config = dict(
    horizontal_flip=False,
    noise_std=0.6,
    norm='batchnorm',
    upsampling='nearest_conv',
    init='trunc_normal_002',
    beta2=0.98,
    eps=1e-08,
    lr_schedule='wsd',
    weight_decay=0.09,
)
Rows from block 3 of a small image denoising model, named by matrix and row number. Rows with one number belong to one channel. Each number is 128 + 24 x the weight over its row's rms, rounded and kept within 0 to 255. All counts start at 0. Numbers have three digits each.
After each channel's rows are labels from the 100 images, of 14976, where the channel reaches its highest value: "strongest on" is what is common among them. Only what is clearly more common there than usual is listed. The data: simulated grey scan slices of phantoms with and without marks.
# convs0: first 3x3 conv (model.enc.1.1.convs.0.weight, 192x192x3x3, each kernel summed), inputs 0-191
# convs1: second 3x3 conv (model.enc.1.1.convs.1.weight, 192x192x3x3, transposed, each kernel summed), outputs 0-191

convs0.109:133116133107127128137114127108171096113079065167102174150092146147150107112164137144142153080138140145132133155133079096110155155146089127125118104096125127160116123160118119115117153155116112129128142139150144120139110129130149116133097139146108165128120137118157159162113098168112100124147076139101112139159134136102134147136100114147173099134133144119093143091163123138078128116159146137106153147107088111143113126145090133163144135140119097097173135106125131124111114131098125142105128068091097195119067110156148124151163095098122139128144112108146141139108130064098126124
convs1.109:173135053148129195111131124169132128122106174126127118110126118168166169084108124165145108098112135090090137105120135136092084115157137122130114119127132098116142127178131129112120093111135131115155112115100109157175119127113144118113147061095114119121149113142114116197138137161119177152103129111116141092147106122137117139120160130121135090082131116153131106186106139147157122158135140136125129109141140139127111091111123127110077113129112126127121104129157120125151139105133085111133116128138131083140177189152140106109141124127136113147114155132122137145113118171169094099
strongest on: ring

convs0.160:173126103150072074092130110141168152129153148070137132123103133136121166126163118102167128144129146123141137129129114131117102184147133171139173165107108109152104131128094137140154108116095131145107105152128107129141133078140128119097115091108104125138144152096157135113116099143131107141119075097138133084127126124092091119119143121135121111128129174086097136143128108102115129142098141110177141158137125142118144077158197090136108141151143110130100114131185157131123121124145175112105152127104111119139140166097102122134122105130092118107122128062117111099145097150136150137
convs1.160:108149123115153127124136139117116145123101099108143118144112139153097113170109101147132099107119145108117149165140118106121147118152129137101155132126146131134084148088178148147125185145105130119147133131151119138190128155122077103140177175179146126132112109142133081139127133116119119134189148157101125151149077130147160143134107131136115067125106094145122141115102144130161117106160119128108142184108163162130138113146092185135124116106102142147137142127062126104123092179116111134123119161156115113108124099157130074123149157146163083132122115116158158161104139129126136126
strongest on: belly

convs0.115:118101066161165116108129111126151127119103161103102155153140100133139139122133114122137134133145121121134089120123145068133126116152169162139146137143132120150114139122095178143068133142084129133094119140128152133128163129143127128143166131119132075106165090135144145125145114149136129073134168121134171119102149125144132089116117176134117163175148111145125154103108114119141130148141143153173139156156138128137125157107107135088071120149124153153100098182083134145125143143155167098126155105165176111149116167156172147090146147173130115127157088157110148117123117130145140134
convs1.115:146114121126072139148117081135108162099164126173124125093135176135119154092151073118094138115095115142109129117157177164139128101098152087156101149127131119122134096125136138159138101104146139121168152161123156140139125155139119160134132107122153105142133114159092133142111144121114117182148108114141119116175148156105123075159144126067127134066104157127111101128152163138097126113107109107103126096129175098153121088132176071159098130144112092111140122120143109097125163103117136139091137136138127135122128156089150134172138146124115124108123159117128127129132110160110088128
strongest on: dark spot

convs0.164:075112125131114131117117100145121125148125149152119099131124150087134094148099128087142150077116092077124142152153167147110113140154150119179095114139119136122121096143163108126144135134105144121136151154117175139124104077136153163157147109118093115121135121112116140127165144133126148106128096133142149081132135087152114137100130116099110137177116122121144113111140088116053097154121128111099080112144127134142116163108092083130122126150078167139157132074142114138123101094166142134103110119120123127105148143111104121163137142136155104134157115123164097152111106060098101093
convs1.164:165157135136126125131147122136127133115111115140101154128126114141141158077168136159132149190107174136148130098090126120136108105153089116147145101163169093161130111125102137074099053144111138125134058142105073130156119153165132103126163114123136147108147078123093121150134149113132132112125157098151113163154158148097111118188104129153166147121139137119092112122106115148155126116097106119140126127132116074142154127119142127095135120074176141139112117135128158146153134111123127135133143128120162117138150122100165125117121094117115119113148148164087136145161083124100102111
strongest on: chest

convs0.7:114108110121132087100132110151137108132097127178120093154130141077123177103132142117191134082135137099075149077116106107108099139110140123079143109139132111160144102184119150144097088140115115120117126169115114164109154156133139148171107104131083120097148113156123134092116157152142144093118116140133147164115137129131140115151122131145117123167145123144114099107142175161146125144130138101145125105173122123146091126100061138123103096127136122174082115123130131160135112137130106118120133092143114104104093132109135139084113124105089152191120093112123140093130147149154123137
convs1.7:165132115113093093113132147135082095138117116078140142117012077105082148118118154138143089135108157149114125099160107167109104107147096139111131111132125137133149147147143138119115094139089116143146119086139115084089099114118131092118138102119133075102119087102144101149122101146122135111141131125115145111122119103135130124111125161106118130123155087123132087131113138110133115144112133104172082116109102142144098115112121144108155111065119172132105141125124100111086124106095097138082120096147126112145153110158128089146136134106117126124120143138098146129101144161134129083
strongest on: ring

convs0.49:180187118159122133152122132143141093122142080130121108102096109129083133192161148128169115137159143171118127136135125086141107142127118166127145144118096106199157137137132140115127120180115166144152133143161136125116069126127149118126136129139130136127105161135114137131125142150076144107126080136108165115108099120138114132161104148136121143172141135114126088100144140146109096131129102137115094133145073112131103134123093137172113161111124133145103125067131141152099131133169126125090163128155146119135104173145134144157154140125113098087071134133149162111149091107133130144
convs1.49:088178146092117149112121108126102135121096134148117151115106116125170100122109141094133142143136086078138138108108134143132135102130149089107115114152151084121116115160086080126128112133118115084114163084097123085108138071176143078090157148087079143086149076117155134136135118159142119117114126141109101155122174146115130112110112113158119123168072130135093151103114127102122137164136145162136170115127123144126127126149123121131105130079119110113108093121118125118142122124084131130122102124083126123103114096119099128107108101124135158119167077112107094134148109118121126080
strongest on: limb

convs0.83:137086134205130113114161144098177150089115133107127102095073130122175150128138110129172153123140114169169156174114116105140115130120124128136115146109100162133113130133118118127126146144149137156091071176130160131124127127131127183130112142103126087142132161147148127111113138138134089136136107100125179134127124128117147071100129111122141139101133148155151126118109070179132139130093160156144072148154112115137138095124110135145132165143104138077109152154116131105130134107148116112127110080089095131121090186102116118117127165136142135142116104135138175140135130124127109135
convs1.83:101181127071128157119128151144098094151118136135122146109093090112138116136087183142144111140114142136111126089129147148120124107153161149114152084117140123103124111124131115092130097142103144142144143095116134115100138104132105043140131138112129136128124055122111174122104137160139152101138125144082094118121153125136094156147139181164138148137089120086118155143092161072101138164131145122143138135103137163137115147143133134102122101056123135149114121110123130136124115142077115138132144139132126112136118090125144146124091078125114178155145131126119106133116083146114145091
strongest on: limb

convs0.87:133124129153136131112057171160128155137175134119145112130123152144104127145148065099158131133140161127126106089118130080092102146146140154126135179135107133110124104127132123127157121123063122146131116120114154152131089106133105107108135090107116136144130145113105090130111119130145131119095048131125140088147096133118105141145118128116149117131145150101107127142114135116114098119135139112155152182103101111101145066131156137136111115119151122160115164149178135115149112137160120093140136057092161119155101112119104143151115116115093114121111134065145139137112138151167162163
convs1.87:111134152119120093114147067100112121132070092103131133137126103147124118139120094115124124098115118132143137163124149120136152124117074132108172154148128065168095121093132129126119167112168120082134158123125129104129157163149117158125140157117121115123114134145148175094098158109147133149168142165140124149130127102135179140104100164130129094103108128149172145128076133120133164112145112118151135172097161142134082110148131138085096138128097145119132114118079127129099132103146087149112173148161116133092107134144179072130156149149164111137141129179119127112125141115117132134
strongest on: dark spot

convs0.154:123183142134137128112069165126115079094180157138136146148150158122108159120103107119152120119174147117144084103118122102128141167120172162100134145132126103152081147120115140137131120152108117148150141138157121151112117135143138097117120134119136141105172154102108142119147137151102115090146094138137080124111094094090131132173126136155188132156146152119107100122140115112141055126175147122158139172083121088156111094167163116102134130143116142126107108139124161149144096119160133132129122110144160124137108117148114091138107116140105154132110142080121107142089128108173154146
convs1.154:140084154145139132155120085107151121107078118116148135131139122109091094148151093119108108086116146142146129157111124080095118119151128097133085116139153122143097153149130114101158133134180102105113131122130139097167146161132090163106139142099140125084112151167129101135107157101184073137117133138139140115157111110149140131116132120115111110070112039149090088099122144129157191087118115145133137133112138100131123086107122116120101144139129104122122143145116093106115128109126120102138112116126080145137123144133116114100162144112147116110124118133139163094120154076178131151
strongest on: belly

convs0.90:118089116119134093155138088133116132122076142135124138121118114136129166122104106095144134120129065147117159104103146078110077082095129108117100106098127074117114111107149128159114109115137104137093151122121146136162133161139116123093110107098141130093174135132109094165139125117109091115107126110136117157107106107103116138134109116120126082143122121128110131139114116068140142124108129078111127090132106113173193086109104186112076123106103085112097087149073113103107142106139115110131106105119133131141125101130124134096144118130121160103082148126133168126088139119127115118
convs1.90:130147134120099143128078170120105114165112097083110126144100146118087143125134135152141098133144164105132134137111103148120108124192118131133104130156121135138112111063152153116112148144106134101147129128145108141075139128076115104128101151140117072127116154132100142105092103118131143144128167128118133097142110156150156140076125135146147139128148149117135111166117134084100152144124145098139107104107117131105076167129147067114151144122151122126179177107169130164070119125103164130110158136147120070143128116155094097100108100136154128135125093159150092115108124148126133112
strongest on: low contrast; limb

convs0.9:127093140157165097126121130137135127080103101141135141108100139094112129105172121094149128138132145133085145097149153109146130140105150162103122159129094081167132118142124136135104124148115165134102109091127131122135082154112076159113095126129104101119086141122107093115170108100131167173160098132182141079089129104117155127157113100110150119147121136171098134087125115197138074116137143098087117116131136114125118112138138122084131077159142140140124095097127122182111133119150146138116127109154115127086115160126111120100141143156126119133123109125142111111155188135107117111
convs1.9:080158130043095120165136129109088127163111134151103094131124120144151083134090138130121111119131116127120132150114096134114149110123126129096116134133152131121116137132131109125134144117127151108127134130145125122106143113120120068109122108124095158124178033112125142135101131140162140087132110149057090124108121103148112151102121142145082142106092096144080114133130129069118113151134109145112120138119105167172137143106138131110091114074089141167118148141120099104106130136078132113130124131097105086120104091148111144094111117139143155131128103123142118132090090102135135117
strongest on: head

convs0.94:117120132136118122131119119150074155165113099119143143114132146103163179145151125127146096166148158099102136140169128119148098133123119137117125145160149135131145119124108164123111092123088130110147118105116062123079138143144130165117077123141109114137136135155125142143111126152124167121108131119119129142173161176104118127132101098098101159158147127137111128127131081091144088165083163133105131116155151133167164082102120103118124090158079148123149130157124110152153178108122132078130111086114142096119096114174143121058100134121122089137135117101141095144127143152119159132
convs1.94:136150125127143142164144149131147122131125135177107156091135143166140099112139128157148138120134144164142136141116138135154097103127126077133076132132133128151113087116124167156110135131123176179100125145156145127129087117096123165152093110124120145149143150099111146117142137124117132161165132117116139116111097097134121156176181192149130112126091148122154087118135128119110205079130112101126152113095115105092119115173157131160063149163149131135125149166112116149121134156126125093086155142141111142096119118121139124125128104125166120144103161139067154130121104159092121124
strongest on: dark spot; limb

convs0.62:146144150096105156105126080125161120078119134168141134103146134128162151118199125107082137115118133126127103137127121147201123143143122136118120130123098117129132106129133130147129123044128140140152166130127138112118140152148126164097165095131096139113147119138143098152082134098172090134123117120167125092123150130155144136094090080125111110136096129131127128148141137118154152151082173122155102122121152104166137100100131083165127120101122134153148100137144123139117158090139093137091146095086123123095109161088132135087150118164099137117097144131126135152139137096101144168
convs1.62:099151116178181186143128132149134172132120146139142147136127127112137120136118126094139095155093140102115144057104118102119105105150133142091103173156146136120152097144138120132140104150106127139142074118130097134143125100104103103131109103135113113143155095114120138110146090096133133117119163132118118170130132100120080147166143160135156100120137147122122149104097137114156129143168116124132123156111100111077113144162099161151062065113129077120117117127118143121147128183136117116147164119173139147161163126160146145108120085157148119126134092126126124149139095091109131159
strongest on: side: left half; head

convs0.76:127100121119108157130108118171138137140133137154121145132125132152102149150161103172065127145093149116125112150096136121094092136111115128172144125106130141108123137101080206109089097049124100128126092124134098135125159120105106134126079127108124116104106117140108084119147156109159121083104120153117113096147160148102153110121161099110093135118170134110143067117147128134136132140140173112152203113116146105119134139130111123120110124143153153087107141131148088147121147139158094116131112130106126161109093131131134124136133147099138084132121139123136101092140093161089150140
convs1.76:124153143154149118171126111121156126126138120130124184160117103149180155149160132124093140121142081133134143123129182120167147080140160124126165136153154127132113151179128091170122193104108224115133112112108124127076121121158120153122149147120184145103165127150156139127122131150130133193135129143134122161130111125138116129101151101143156118164078149136121129108141118157128132166146115131119113134163135135132102117143119162124167118151126123131121113111089069148130141131124116121142124149161111092160123137123165120166138136151120172170161117119161129142151136131110122115
strongest on: dark spot; side: left half

convs0.19:140152139164137135102099097131137140162133139160142161180122087118123100060119147117166132112114126142092114104116088147118084145126174157116104110134167124144134101138087115152115097150123127078118104136084099170092172126139113151160133124105131130110144162141110164121114135169163145124110121159175119141121114151123102143159168121131137063127121094162131111115101130116129169097112095124137135108133158110126125143167141119129091112101148121177110096134096140187150117120126124121109162120151089151135127144156106110086103128119119112187150128127123122120136127105130176127
convs1.19:123114133113118112131114148132141122097129180148117091119118139144122161163155121119111120145124088086104160217144133135151165116130132095126130172125113187112104139141133132191138201124128120133160153117138169103085105143155152133108126153142117123137140078069166115123154137103105099091138127105096112117116154151100149108136123101125072112154144124107130108161136148143140086163130136101125116115125125171132124125084130146153126153132114117130133120090097094090122087144147155133138088137083132106113126108108124131143159120128139149114095166107145163108126136109096140122
strongest on: chest

convs0.139:127182081116150134080131125114139117152110154113139159143122176141154159131151052116189121113196134083060108130152121153135118129128131100076123152154112105116123107155120174148104098135128147132121123091104107103139146126111128126157124135110144092109121142102120144118105133122106128150119130126115118164088171123135184112160114153115111142116112148117128123151131139100132100109104102094148145085125105100174121097117149131114113161100136121093145110113139136138127142094131066142074101114101113174115127097148129109127139133115133155129134142139100108138107090150164139117
convs1.139:140089112158155127132092155167136107141132111113117099133110097150144118132121138082131089108131153075131119059122135124132095138114155156148122096152123145139154112120128106081129124142115116129162110113123091158101102151171125157103084102133175086136133144128137114130137127114127124136069125106104121126140069145167101112114119092108145124105143134135097129106122135132133075152149110145109080122130105107113132136125119108123166076175147097129137119137160109161084072110189143109136142151115107097126136139114149191152139135138177146153122112141133137122093127125129097163
strongest on: head

convs0.127:113145144106160130142137117154090147145134156106123131152145165113091156123126104128097158152136153099126139125104128148123102139109125138146097159190131191148087135174176136130107128140139170072154160124133173145131126056113151154101133132106110151147156094151113130089150164148155169125138144127119141151108149165119139127154173133135105119136091143129135094116116166120107113148146123139122130099152120136184093128134139113099148117118115167130103141079128125149152128121143156139173164139154131130146141129114137132103139121160083193132150100148111144106140132159172129093
convs1.127:151107110157140125132100120166163099108148114140086134123125103160121129105145130109142130089110138130130134097120146117135125163118136126150148132055091124161152130141084179085079139141135108192092069116140055110185121179080151146099120122187155143125139147119133137136128116115131132118118108133142138124120128088120130117132118091122103138112126116126143143138113111152112091136133131142165124110118144084104117111148102125124102147122163067127137113127140118129096128160127104102086125125091088126106112132127147161111108150101090144146112173099149149147148114127108167149
strongest on: head

convs0.33:112157150109154168120110171139111099176134142162111079139112166129122126162175111119101146156146159133143044092130167091107101141092112141140104129180104150132139147142144132120136131106116148136149127142116161131119119086113111115130175131076097134099114114156124143137115139135140091153117109168107107138099116117039136143147142119135134116101105154129133113108100132121098073146150124132155154145124108074125133123135155094120099130080151137137114170110112136122148151140114144143149163087118125108128132121113094147108121117155162123124182143124128117135116135165140120090
convs1.33:153132149152111110129123097079139134115120129081122129120117135120098173132126110146121140135143121132099119109160157163170133145133118142120135140105093168130117083118136185116136163125161145165146123154090113134158132190117127137120062125170152112159129134100132155119124126104125161121159171084126120149130113130190152082112099139108119163092175136114178152150144155134121129137100151113126111136126141162111113128099079125131121100137134148086116097119160138109114120113164113162129148193131125098130126103123137120171145162141092129143133137125177135106143145081095157142
strongest on: chest

convs0.107:168109115156115125118122096150127106095111121134107120132123126139153194195111138145163151195163128118107170116105125108129113136147136109117154124112103123130153111119097210126126089155118145127115144123140090123085145147104114158132095140146094138125102129157122126126147154111117132089104152147132107142118126168121105115100150113091107160135185134124157123149129131143208159090113176125149124136157134101130143143142123129111129113107115149150122147144108136163125124151141148116125141100138163107120038139100154141132108134117089140148122146129165130112121104151173138114
convs1.107:171146146113063159144103139128132075147133142106122113134074124110147158107164128097130125068143112150105123153126149144133097073091136099124122131139147111101080111177131109162114123108135146123144168112123136116120129116170149156163138106089125100097162121156136131163147118110097106193141108132128107081115129141102129093157156128128167081136100134082135107142127160102099139132104099109133181096099156101127141118131137121157139168142110128131086125114123100131130129135081081139163117117124128138106119120089114128175155125122097165136160140131099146130132121136119122123
strongest on: dark spot; side: left half

convs0.120:140132127134130126132116143154133131123132121107108142123167149152108058148115127138104142120139125119099128110107108105108077115074147129121140146118122132128143145133091137089128144124118083139106155096127132157135116037121137109104138115111118151100145131120130119113160113119129135081119104118139129078103157093133110127155115141149139112131168129125142065138109134141103117085113146129122191061080130140128123104179110166091146123117130103123109111118145055107135096128160109069107125161139086133100139133095118146144110118115106136126112150114128172136125150105131118067
convs1.120:125131116117135134120121106068147128144144147149126120125118145095185114087132118129112111107135127156146131154147140147111126135157114121116076105134141120123109096092171120157151127141138139078129093133131137135108122182105150155165130122143108112135098157163130115120102185114139122184152153151137123112160097121135166153102154119112131147102087135114127129118169046146143159100131146127125081168155143125137080153096145104152145167163120135140152138115122112124152125126117115144118114095092161067168150135130128072116141131148186125129137135143134067113122114140131109109
strongest on: belly

convs0.25:126132094154099075082140133153166141129125154160161091118108164102134103123188115108169172089170154149108100142138134162154117149135176139161102139126136086182116117163162126125127109151113148152170091153084117133115155093118109131132164104117149075126129135116095112099148121135170112155116121106139105089129172139124128133177146115136087131130125139118122115099092120149126139151130128130094118099157126124128107135122140101128126121117123106168075123122113147113090141116168167150120132132095116104097112182097130122129099154128094148123139085133136118119151116122166134120
convs1.25:102162154111156104104093132122135096119141137105205126162111106125124119124089131125144132141126155146084120084174112124124128138129152164102161103120108117109118134134098178140099126121114093121125118106081102133124114131118126117157113109132118113108127077122171157120112183143098148101167155157102117124128140074131128159137151159105144127129116137112140116140130126119134123133151129123188102148131128144098145143090085156066129148099132132127162098147144147142070116154104116118153116126108124157155152122159106125151101160120125179140104065071129126139105108152127128169
strongest on: limb

convs0.71:132166121137127097118115105150149106078089098091149172120154041144146138111104135145122106123156106078053112115133177141133155116171114104118156144114092141135137149147130133130105147136113146085107145111114125126094119134129112136148110131138137156124140128140140133134125124095091118118136094148148135069122135128146080148167131145138125100133131175112124117121155133167099106122116167108144141141148102119169116097152150125118149138107090118138128120099095107119141122079171136154130162138121108154126103152044152121109125136169116143170103117090154138119132107146127111105
convs1.71:157115093130138160086144136095143134101117114143087033093155134092139107114142092128104130138161151152127135146148040106117094104107124088082071088122133169134128126120127110107133139124095112117144097118137109106131130098157134152096137058137140101112129111114144071139123137102116071100131124096095120097093116166110102109124136111130116124117140086135073137090120119123133118132118124145097119145116121111123117108137102137116087115112129141126112135125111136111122134124090119094136118099091160090134115136143088141096115135111152132117109129089132145151122101121135106143
strongest on: belly

convs0.183:157100127099165095168119097190118066091138070151107124146115141105133125154156148125107112098151117135154092114123146134142133125118134144102131123095091104154161134135069143064094129121134144181133137136194083117125100139118118144152115127140141148125128130166110125131121135130126129135166127144105126142143126133129116157130150140103113125104143150143110108093160099140134142085117114102115121127144126132055101113091171096118121108127149041121115139151127094173115145129208117126095122132147126137118141127111135148129135142121118110122120137131104140149133131147161158138
convs1.183:122145160113105127071157136100096145136113167131178151151105122125103111118086148100143122135150145115138121139146130127132146088110103097146127102191154124151107134112116059148164158136118089062163127114078169146129131056152128134104154131095136112149127097148134135164139142151135146155126105155127117148142146146148169125130145132131150110136125170120112165152101141083103149128110142108088124138134145144127153136147141144122150142108073171124105140115138153108150142118073145090131130118087115156145103146136093114123147120081128121096128091147137131126119156131077119121
strongest on: side: left half; limb; ring

convs0.161:100154130150110167148136136150115143107164143105132121118138093126102117149124164115130091130049135118123142147142085134123115116124114113123104120077132110169121124127135146127137128180136094113116139110146133155110133112173114130085140128086162137104166114153103149108162126168176123125109138116132083088091130106134118094120145126092099160133161098145109070102138132106085123145184106149066171117158150146140141107163098132113099122118127165103120123131093099127130105176150154138068124157106138147104119126116129133151096121140103097173147155128096130133131110117129122108
convs1.161:126121117125107090138075121084142110119102126133148140101125140128142121122134108158127104135104110110131131131115144121082109105134136154105098134135132147106110161087096124156102117100135112104131130140142131140116103134117147117097102112094135083124144113128144172134107106108113104163123134104099120163152121145110124128142042158095182135125085158148126091122112091120160133131087130097183123134111077052148122099093140114106150124133130089122150145122141126143127151098111132137151097094076150110151108140155128146158143093127212107089117091126117109132109141143155105137
strongest on: head

convs0.110:144150131140122101150094162132137078091166091144121141119120154138135125099143129141105143110134116125142107076107135102105102125123123099091140103093118142181143129118066102134114140133126107127105133130146104157141121175111128146082144112135148144094167138135095154165131154133086114126094126135132134116138126110104120137133117107109138097111166150158068135075111121117140121124122077129126122135131068084094137095156161186091136125122133106122133137143121112119134103128128119075109117094136143145153114101142141106153129130119080090180118161114086124168072146111084119115
convs1.110:104107159144175143128126099140138123127096143147143128143110095092143146164139143115101113127111115081127135172105160128140131134150112126107125165159178157129103107133158073115138111131158157074140132142129123121140106083132095151176095188098136147135082088153133083121124131094118119140145113151140122123143125087133164165120144143137105166108123156126184149149121156133128153136125127114112107114134138157090153155090137078154102150102058140122137128108120115147108123113122159166136135093146085138113132140131135106103126108134172146122134086120149120082173134139131086125
strongest on: limb; ring

convs0.131:141108110144084148107142105130135106117094149083100148098151129143158175151158093151127156143161105115120125161137135127123159121105126068114162154102097133124128111157163176142102106120120126129152119110091162151128128144151138133084112111138117124110209156144153073071152105115118102145143106102105131135132144136065122094159127107149126114135131144117118166121127122114145135121141121127134159106146138078167124081123111169119149138132122134120123085166125171101155099127089105157103127107125122152133128127093175115105130140107086149108141143139125153132091124139156079137
convs1.131:100144120144164138172114146135143130171153129122155156143135104131132089120117124127154113089158129124171144074104133176118094135169133127117096132115139147165143109133118133141119159133091148123110107123100093111114115129116116132137141124106111096127135171139100150115108124119126159166124123097109107127121139083175120180089109159148115147115100103115107077141105138163109117156126114138137097092109110110065103159155156119050106090181138130132132141160109097142115112145123154112144152179125072118113122139137108135117099124146157123168139077120159090140146105114135142143
strongest on: low contrast; belly

convs0.158:114139153104120146141109143117124129142160143131126092143144164127125115107187118093110110115084112108118079133138099147149110116120094120122133126155134123124117154146106119134129157150128104147152098132114118135136158162145126144099161143091134132127146154069082099122115107136155116125117104121170120132080157111106171137112137064118071158124130127159162070150135133121126114140121174114121139111139195084133096111094116101143119110113104152132106154176142120128139149071123124145096088134080128119120159146104079108101082150120131111155180139143117119134147167104134134123
convs1.158:121147113145112140156154122112152146116111120112107128089148153082153087128124133104129113076141110103122142128089134124122082111111145155120099134147174187135122107114099095136130095104136142057100117155109151187107097092133089107150061123126123111123151122146154145106130124085109112101142140159113137098126101126125123131161114178148148119157138137115121158062129110120117144135096099126101096141106123130102155163141120160167120081139152113147096127114119109150125127156126117146141149134116106114119134129128155165105172104135143134081104069138112137148129117103112075119
strongest on: head

convs0.135:129112138136134122134121175071130145111187122143122159108102125104046133143176109165128111136121168151138126119112105114110149159124151111090111086097165115160099142148099123138098117154131134119123140111157143150152151174133107129092141165111114143108112099141102079151121104162128135173110113124125113110097094123102161130145075113154163133096099131110101082102128127112118111120184163147106098169120148113151126108097188139151109131102132149135107118152133106145135159120099156135158090103128133137156088085136123129151104118128141132124153127122110133150138109126176121113
convs1.135:150085109125131098149118080120136105132091108069107146137125116125127138095093119081124086089131128096121131125155134079104133141126152160148137125116158092154141160152098146103181137161131087126152119121134144114147138153127153142109122140117100132145133127210148162137092157143143152061108119160139109109100159124153144131091138147154134127103125135145156118157110145114104116111093164127153109100138147134127113119097101088102112129149151125118131098130133143112113115135155148111154108108115084130117166152122163180133134133071123133120126089090137169111131137146189119154
strongest on: dark spot; side: left half

convs0.91:101106148150140150105131118145134144123139135108069131144077165077123120072150088139140146133142110126144106183121071064135079136116136116153128130102140118144138110135150113103115100137117118163135103157156128129139088154140122194130126134126102112117138160157117126116102130149122098117126125115123160131125126137088116120150111122080172136123159154152108118070108097132149149124139152114122152144174124134081132129167106130127109142161135117085144143137093148152136098146174124148151109110109191132140070137143141118106110156099104095161102109097116135145114103143123163128
convs1.91:124137125074111134156161105091086123127149094155150107101093155101165067163101130125135124111114133092117146093106168124129117118136148098118143058122149093115093124108108105156149123118112165088110161107143131133104132132119104101103121129121118128098157088140131120155111146137132147132120103150086120086127147120163099079103136145143113121139118103055089111166138150112078128096110093139116121133088137167125154136116156116105151137123108151150126166103130110085154148137080151117148132091108096135129149140094118143132151156106092135131130117098141128112093100121118109097
strongest on: belly

convs0.20:091135175134090136084135129122143148141094150144149116138120189127105118093142136140120164123085168090116154142149093101125087133142106106129130150097144133134116125161104137138135153154123120137130080142135103131165130101095114132109104129123093158084118154138122111107143161151161152137109107126120142141108154135099183144154082077149141145105149164133115089113113120117146149194156186097123138127152139145128076093119118147139136143129094117112132120136138053119121125139098116126122076118091133114106089109132125093090151138131086135136139140138114097113147135148088150109
convs1.20:176131078109093111143152118117115116130155079123116113104136155107127139179126118096141127108136126142137091080133141095141127085120119112127101073144118131150133090090145105092128078115121116088155160179106103160155134133136080136126107109097137139156140141137085159167115154124121102134138136146105126121142131160167083093115128174114129116101140157119126157129163186113059128120147121150139132135087129119158149116113156080146138108127177105131123135112127152162118138112149136102098144120158103135150084125119126124169138151134164082103132142131135148115106104132144096151
strongest on: low contrast; chest

convs0.111:122111123134104141127141110184113145162131129122142142159129110115090099122118089141147086123120127153120110106141105113116126115105154137126135129136119104129098120120119112080121084163144123129132074158089111176144137144162125141113130110135099106157117140144119169140153127151134159121111068093147126137133102119122108144140114103107109114134103126122106137103141166129095119102106082106118156154128127143122146125154162080145073117112133175195095108129044145159129121091150113148106136109156108136115084117154111127053129143102103101144134089102127170121115149148152160118
convs1.111:136116153087111147149111094110115117124126145120118112116131182130143118148142079138093139155107091102091146159137127128093090119113142117151103116146136115108095106122157109171100136121120148098107172159133114116108113134127093115152148163071098127090162102108132147090111142137107122136129111140116128098114118136123105083130139160137087152113140095118095068161159109113140153115187077092130131100132114124162133106079145136122179129142102070101139136109115108141138126127115128150137113113094161125144185093096116133130146146139125115100134144132139086079137119114171084127
strongest on: chest

convs0.108:087075133123083087153087089125147169107086135132158139072124129152123141140095176060131140100104099096120131104157143120126146136154173171149135162096131123131136106142096150139126119125118138104151125145117134120094151101143149144099120094116070132159141124144137173122127188129111177114081100103137125106159137144095109149135177095145104132167122121119128104113135126125125098128083107158131157106141141161114125137144083127111128121146117129121139146132131118136132072131104129101134128141111115139160130135086139143150138143099105129153106098140139099090128138119105096181
convs1.108:173108089130170125138142171167093128135069093135121139124123121133080125147180132135132112112125144168122161139092100122167141081126116112152146127134110133120109150147134155123127137105118130131122099129144109094129113136154096146142155199134145125098118095141139066126144143122084140148112117141111136142150163141162132116115177133175105170134131097140166155146112087169168163122084117120117108120111141149100088136135127157174109108110130129165104128123107122162130151119107119109102132122148138127164136110117111108135131098137175110112139172163088126138153145166113085091
strongest on: bright spot